config.toml
dataset = "flat shapes of many kinds, plain or patterned, on busy backdrops"
image_size = 32
horizontal_flip = false
norm = "layernorm"
shared_expert = false
patch_size = [2, 2]
lr = 0.0033
eps = 1e-08
precondition_frequency = 16
steps = 14200
Rows from block 5 of a small image classifier, named by matrix and row number. Rows with one number within an expert belong to one neuron, the router's apart. Each number is 500 + 50 x the weight over its row's rms, rounded and kept within 0 to 999. All counts start at 0. Numbers have three digits each.
After each expert's rows are labels from the 100 images, of 14848, where the router gives the expert most weight on average: "responds to" is what is common among them. Only what is clearly more common there than usual is listed. The data: flat shapes of many kinds, plain or patterned, on busy backdrops. In brackets: how many of the 100.
# router: router (model.blocks.5.mlp.router.weight, 8x128, trained with AdamW), inputs 0-127
# up: expert up (model.blocks.5.mlp.up, 8x128x128), inputs 0-127
# down: expert down (model.blocks.5.mlp.down, 8x128x128, transposed), outputs 0-127

# expert 7
router.7:481523502420430517485480455464482451422613491466501530627499537499521487554450485448479502473502548449487555610490572452473576543565468551568474498522485497591517552490453500443555475504431612512459556465512555524463572527556574487560467467509508585441439566653507507453502496526442503460448410491412479492481593426490502424582523510547562519421464514387498476532473508471442489465494
up.17:481452532531526603605446521513536482511463535590494493490517528483531426490535464503477383498555526504464485553566606493530524515563590520591571496436553529396472621458463622528530501478523537489414532442569533452567470484481435523509490521574466414504618522567443453492541497483517469495433436553434498540514515459555555490480561465483551403473473520498468437530464398546562476462533
down.17:488546461529489439375623433489504438524603501501548537419542528533478536416519465506515469370564487481522532456526485423549508561518448463531508501593482510404479464533512632464470507573514492527386507513549439448458499515506470539515552492482549497555477537507518452473547489406421506527479532363495414419439579471389567495559502489520517515517508554529505483505492509549446480590539
up.18:544433546515507369457474507494458458557597429484475543422451522422539497527570534475555461424549510532487528531372541486545409535444582548447520555424566621546464500461528467586531418471434445481513436507441529462466475553496478530512508491491508533524522532533491481456501458448471463406519562607479519426555533563462464502585581472436515456500479478530447484584582456503407540497532
down.18:556477504645476514526542413559465477529464514532558532566502521602609517460373532546476467537502518394470485498546445598501487578465461382473517435437520452514570534430478511502464515515504503424465431508508533503459490478494539495435497578412502455555521546502561518571378559473498491512536465451440570475587519506507469451452409520423451587520503554489500442562424508518539499528548
responds to: count: one (79); its colour: white (28)

# expert 1
router.1:455525472554473507584537496453454473480533450477367492511424530514427460443402589479449475529529486491484529625581490514492455549484421553538550503522472533628544522490485559468579513594465451511518544481413523551512631479484556491437554471430542380418516569508399537418527522541465531496483505490554518509475502369520562416499452502501527458488528475502482495509517457492533459570551
up.5:515573436513501517516568570485469490549504648537492536534479472468349469473505498578440525504570412441426490437458513520551383445465444476460530487551476479501514485476446465409498477462478464518509459475536514455515609483471609535548462596556510501541523465487425523483463474460490496503578571401494501609489428460517393450512513580500468478479496461516499467507540419432470620461499
down.5:529454470467435413523413377538487495477481465471457498495556469476494555449458495414456480455479481568440591474518532427477480505526435602383457523525458506541456457500477433459485601497545507448480463513470527529436510506561489550496415469459406522438520469510564535518508545481488454419437426598473577523575500516475528448477544484541538479539575634513621512459524626504530445529508
up.6:539503492475430523632550446455571417411468525392475441564593435537442479445537534482422431540512508515435540550434499513523430465435462497538526503475507515555561421561453484459531544593604492520567413489447481488482537477549519447553540491546454598552598583523587559467575534454502566516541507523475467450521471498511491509436543526500445485403556409521505558527514470556479490506548
down.6:432501525604529522470469496503479493630564397546525561530503535458551520459462499525488461497463439574483544520547494489520397537528511512468447487520485560397480531402561533495517459470551466493447505443493427554575474413607382475486414522542570443492457420495495600501566539547417535482510471546548510500465593546496443486483465453449530519523549591440554440499539511523502474380427
responds to: count: one (77); black shape (50); its colour: black (46); its colour: grey (36)

# expert 3
router.3:452481552442527482540525488600443545506485485564480542463494541458481501460409473547510448472634589568516449520482523442495499558510485473440477518488555500513520464469469451551542494461514672477483561523549550520555451526537650396453485511515500496406568443493524513394498539502542465578425521447574466439558577526478524545379463484460510484474499592502572515562448523463523563498525
up.5:501427483612425480521379488551518551562534596549530600540570443526506521421489432503392506570490575553489521557540473576454501453566467520491504476471544471482510480483554543470521460544459390430469555517577541505482517566430482492498521511475613449426489582426537447510472579492523529455581474526445503566498571529543428570523527516541470370457506486489518456484398471496529476472534
down.5:567563582407595449503543587482454522504549415513474388509467554446365539521502498414532473514543414367503531479457546485507532593489459477538494479535448529474469534484545389576485582507585576601508518506474504551533498485522484487515500566468463533485503502498457493524536456579583535495455443457459447412434474514393509532457504535478589501436478521445492516463546520529400494494462
up.6:674501517573521526462480513466509499463522570483460509479509425505591541508519478523498483450495430422475496573450552506470477489509517601525492635461567574474489460479471479481518430516517495443545471460576414573548435616452437434411422517551483557525494443510486433450487455554482520586583460550464531472488603542440526518564481478455535508427511456595503559553493482484567495556441
down.6:570521432418498545458495498505578468507482346532572537526469490496470539521491528548493428481539485495480547509547472481470460564476479393612554487558585443472562505444528524564528453574538552505514480466479563548541518486513610489444455518407522528468477453475467562490373458403489468423601524404519464509571476547455461533441514523474495554499613494503465490447466545476619432478530
responds to: square (45); largest shape: square (37)

# expert 5
router.5:568411539554570510502490497443529539568499526496481481466465415502391613491580580476502545497511406487496495507622482586539438478423476463477533512459530544499606482537505510410598470458529445499498470549465508494485507422458529521473482579425502446640493512413426474527486476554473575521412573430558527474499497479472519502391456521448512456592552519522487448486552456474451461570477
up.17:478420478501485420521534519507478533549469485445562563492496487567567415474492464454506468492463405378477551531511518541477549450473495512540474490434422413542492537530523538497545444474538542540435455487406570556461497506450528404482584490564514531471428528456514549492573483591516443594488503458513502492458424525435634432538472432400507445501453423591519460551542548387512468583529
down.17:436566462487535478465529385530590517511432567538551408447454584473473458458556456532497416525459552527495471448479443440546441453491436551417463450629460550546431518607572483482479498496443515422472565483477511540539493527561483522435522528435411470456516545560536417486554528563573528523491503475454549482422562531588598562473482464496452503489528566452539456398524456561517498469481
up.18:427479416479411497492466482553546433578604508500528529484538493510503554478483543469471571548405474500475579567463634545513607508420475480442537535552469464454437503491566543460475497485600576518547422447448464483503567436487545537477517550429448477484494442384578566538444445473555459496464613493468537551573499407533472471466507475460531567525558475509452445472521487580527469452450
down.18:524414497505481470476479441534485529511434519434427530479502544577549463517572499531490449565568530513461444431519462461432406467480445514561421472445554545563539479461368531538608480514539414417534484421475539466452412561497540509488425458480446494414567470529520496519505472413489556529477536534460506589520479560494493541495588585507568396457536475559562527572599484431476514511576
responds to: count: five (59); flower (31)

# expert 2
router.2:530515414554470565469489499510525515447535488541548557422621428443539502517503462474591567517568562540504434504553477413516480436601553558516477545547576517426451482501427504527473497538544436502505461525462500539529498472424509560423569474460404533428568511506491413510544516509349448451551513478503491424471484515483532448548533558530455523569484562486464403428424436509596551448549
up.17:516475469534541438548525565499469473427577545464558547451544438491470526513522546498571432427560576475521545528524549530435507513585498506420535509474480443446418580441450544503448487508475490554471505461492591545487574480566547455381517507409514430548421511485573502564406486553502512502529457500646460569542435489448428500515572476498536495561465487492461614563517495552465506404595
down.17:519484480479514513473486461452548526483507482466457485415523523453510430462456488563508546543515518540554457480473409486490593524510526431464475549468515480531525593499432476572535504507590396481485507494491570537437388464437520571568604410548446512372485485516590521597609571568537515480449560456549540420513589526505499469588544458514539483479514504427464450498548449384544579526463
up.18:444465417533463479536442480515606476530447506448554443454633458399423616433464515479471581505549536499405399459537506491499454530475572464482508528570464550519640595429536542467472481510490576489454451498537441492487431525490533510499614452525489462430528509509584418598594436505475433518506516502527536475468475550513492505522445473441507435464466532482453543545468455502550487519552
down.18:469558505505510559589524484481476504432365421490490456546532549536518451438445626493510395504564519548423513563567493530467482452537523517465512506535504410550633568515418552432546496528489422529511490524532559538423614504448447498579564541506525528547451462440482525504442496435415517539411466476503477514506558458368522532513483476523622496551486446513501532482527525433517538520463
responds to: ring (56); largest shape: ring (50); frame (45); largest shape: frame (31)

# expert 4
router.4:564485503443566482534450477448509485550475578512573439583485454490609501541553522526600501461475476448447507434434439505545514466432529496450551503461446495517545512464483522510429506410570486525560433437526514401426467520523442531556456503565469563639425431493548444557440524457530425464602472510437496486577391575469505607474540446545522514489534517538550560505507543561460533432477
up.5:440519566495550542499514430529557538578465526365524543492392482489471464572566556441504493557522503509395494455546469432558547581470534538516457555539463405524512489490417423483530539401566442475496439555545493408480539432512490570484508529475516543467422410525470540518497499487664492519519508483437475558459418467487481578470492525580494513422523560453499525501443463454441586467546
down.5:539382392587464454497487445444533456502475543505476590470480422491448553449401438496517586506437557476453492492515472550392574447510508494492518459460478487429447502497417480502479587479600498455443424461551530474456459497515519500529544529470480511399526485570486487418536524440376530528428464584445539477479505427473456447509557479463452549519554474559491529440459547565619497560563
up.6:522503494558492396430525464566485434542499695499543480524460458556467495421488531455554370504516511488549415487438509449492523477507442408506460585528502557553521467561421525551495505493486496468524447492561494439585441381556453522567442447487469498513430554507555544530538551465490439476487511418503504544578446608453585543541553478482458522508546554497491491518468512610443490521488
down.6:539508580535594470542518510554565524491571377468453578494614478568438530477407449565511439426527570536512556612527470493473388480527469414453474440513428478550470528463576510554534555524538565492494517478533484557531581446495503528510523481514453408442568481490536540512406514586529519523554547557507456562499555479528543471421428466570523486478478500386507408488536503552452469510536
responds to: count: five (77); ellipse (33)

# expert 6
router.6:540490458584452534407588529485565438504443529490544557532536533590576427374501437554468501515429568462525464456480384529507525409474504445481416491517529515433389438471561486528454483580460534462415456471523428422520406548448533437548474512538523534563482495404454580542492496479551515507560457495459518490475489560515445454542571524454514545457535495565473474540491414595476540476528
up.5:513461556541514405436473437563511510477453411458516526499575519486467463558533488450434542403510568565501443457509377458476581420447388495482504507458494461562514417531454525471592515505540458593492490511518582567693546528535569516497469543515506512490523544403476444485621477492540499504494495534470464495536498472589588489445475516440451560568474562503533464510500430492471503530518
down.5:470479388473561446630539514501480508516450586470520512456371491519485468516483394482543518519444528555442564478546474473513528490507607437518489493515538412410566409451478535507467517531518528461467446616447455465439502495493513508524490469457563469550495473410497567594518456492373496463572523478509502510542524493408521543443397493461594474512620526526501544495542420566492506465458
up.6:556473510510402482511497514497509519512446434547520535447543516562482355549538521480546494589466471506632477498489488480609396479441487530527594407516590492491563577404488467542407509487506551456486526434444483529550451480500425572524606502558492488474522495417459483517540545562487497459469522499501495546578540412511446452524504492467481463607560499459537654491503541438454480498505
down.6:486520540369522388470536415501544429497536563496460504513481477545503532519492453500471490461472533488394547575431488437390507572555488449434487536571484528455406415526520522575519492490500488465502537424561599457576550547584454469444438506534492508465548494470517466526528434497473520501570563399505450615524562524525551469488500465609490617413496463510548446499525463514556441502567
responds to: count: three (41); hexagon (36); largest shape: hexagon (25)

# expert 0
router.0:491561488408546538506449484566382574535481512411445480495482472522522513536507582536520450471495395459489609513462566466438501587432482499437588534463476460564519463475607492514554558488526508534484511567544526506490491515521389551435498411357480479490452576560481541561570455554532514458533500502430475519440444449477434499512463470541499527510458468374450541535521568460491399556484
up.17:419565499587443455546508467551528502461477528508427469489498590479552530453433561565527507451461591466556537500460479462492522538484481485512521535502452556399445538506478537464535465418628461443523527447471528502551445502519471518511504574476471445466482494521590600447401542491518469482670436625461527501583457472453558487494472466542476395451428466500522563508520554518575511537407
down.17:509451588441596517522398487453413506448484550535504512445491436567505521521505527538470493564431465475504469434515383454537443473533528540570479476528598457512594527405409501482529488472440538524562455459492533516390441531476519406553510455435470498536421495502470559524559526556590488523480513541493578426506612460507506518439533489454540622540529407493485518579534527525539398530494
up.18:480491543643523501527523395453443477534466463537442479432491439447596372501495443422534473507519481492524573477524478608447422475420459540432466453546534442528540505619511462517469530496459516429500497529417501499486462567502521500433522444529477451471514568538500533504535453459435556454494487515533490450440475595535429466528536439454579614439594585463514441538550520579455510480463
down.18:465519438516436450515567527488528527489465483470550557549481525523524524356371483480548539488506479477443465495565566494536619509465569486431527546435467540459469501378477474555536509451510522479369533553522550447511455502478422504583515512547562349506495560548529541437489458537468449545425551561525570470493537442481500436472490461527479522499406420413467598503434511505561495529477
responds to: brown shape (48)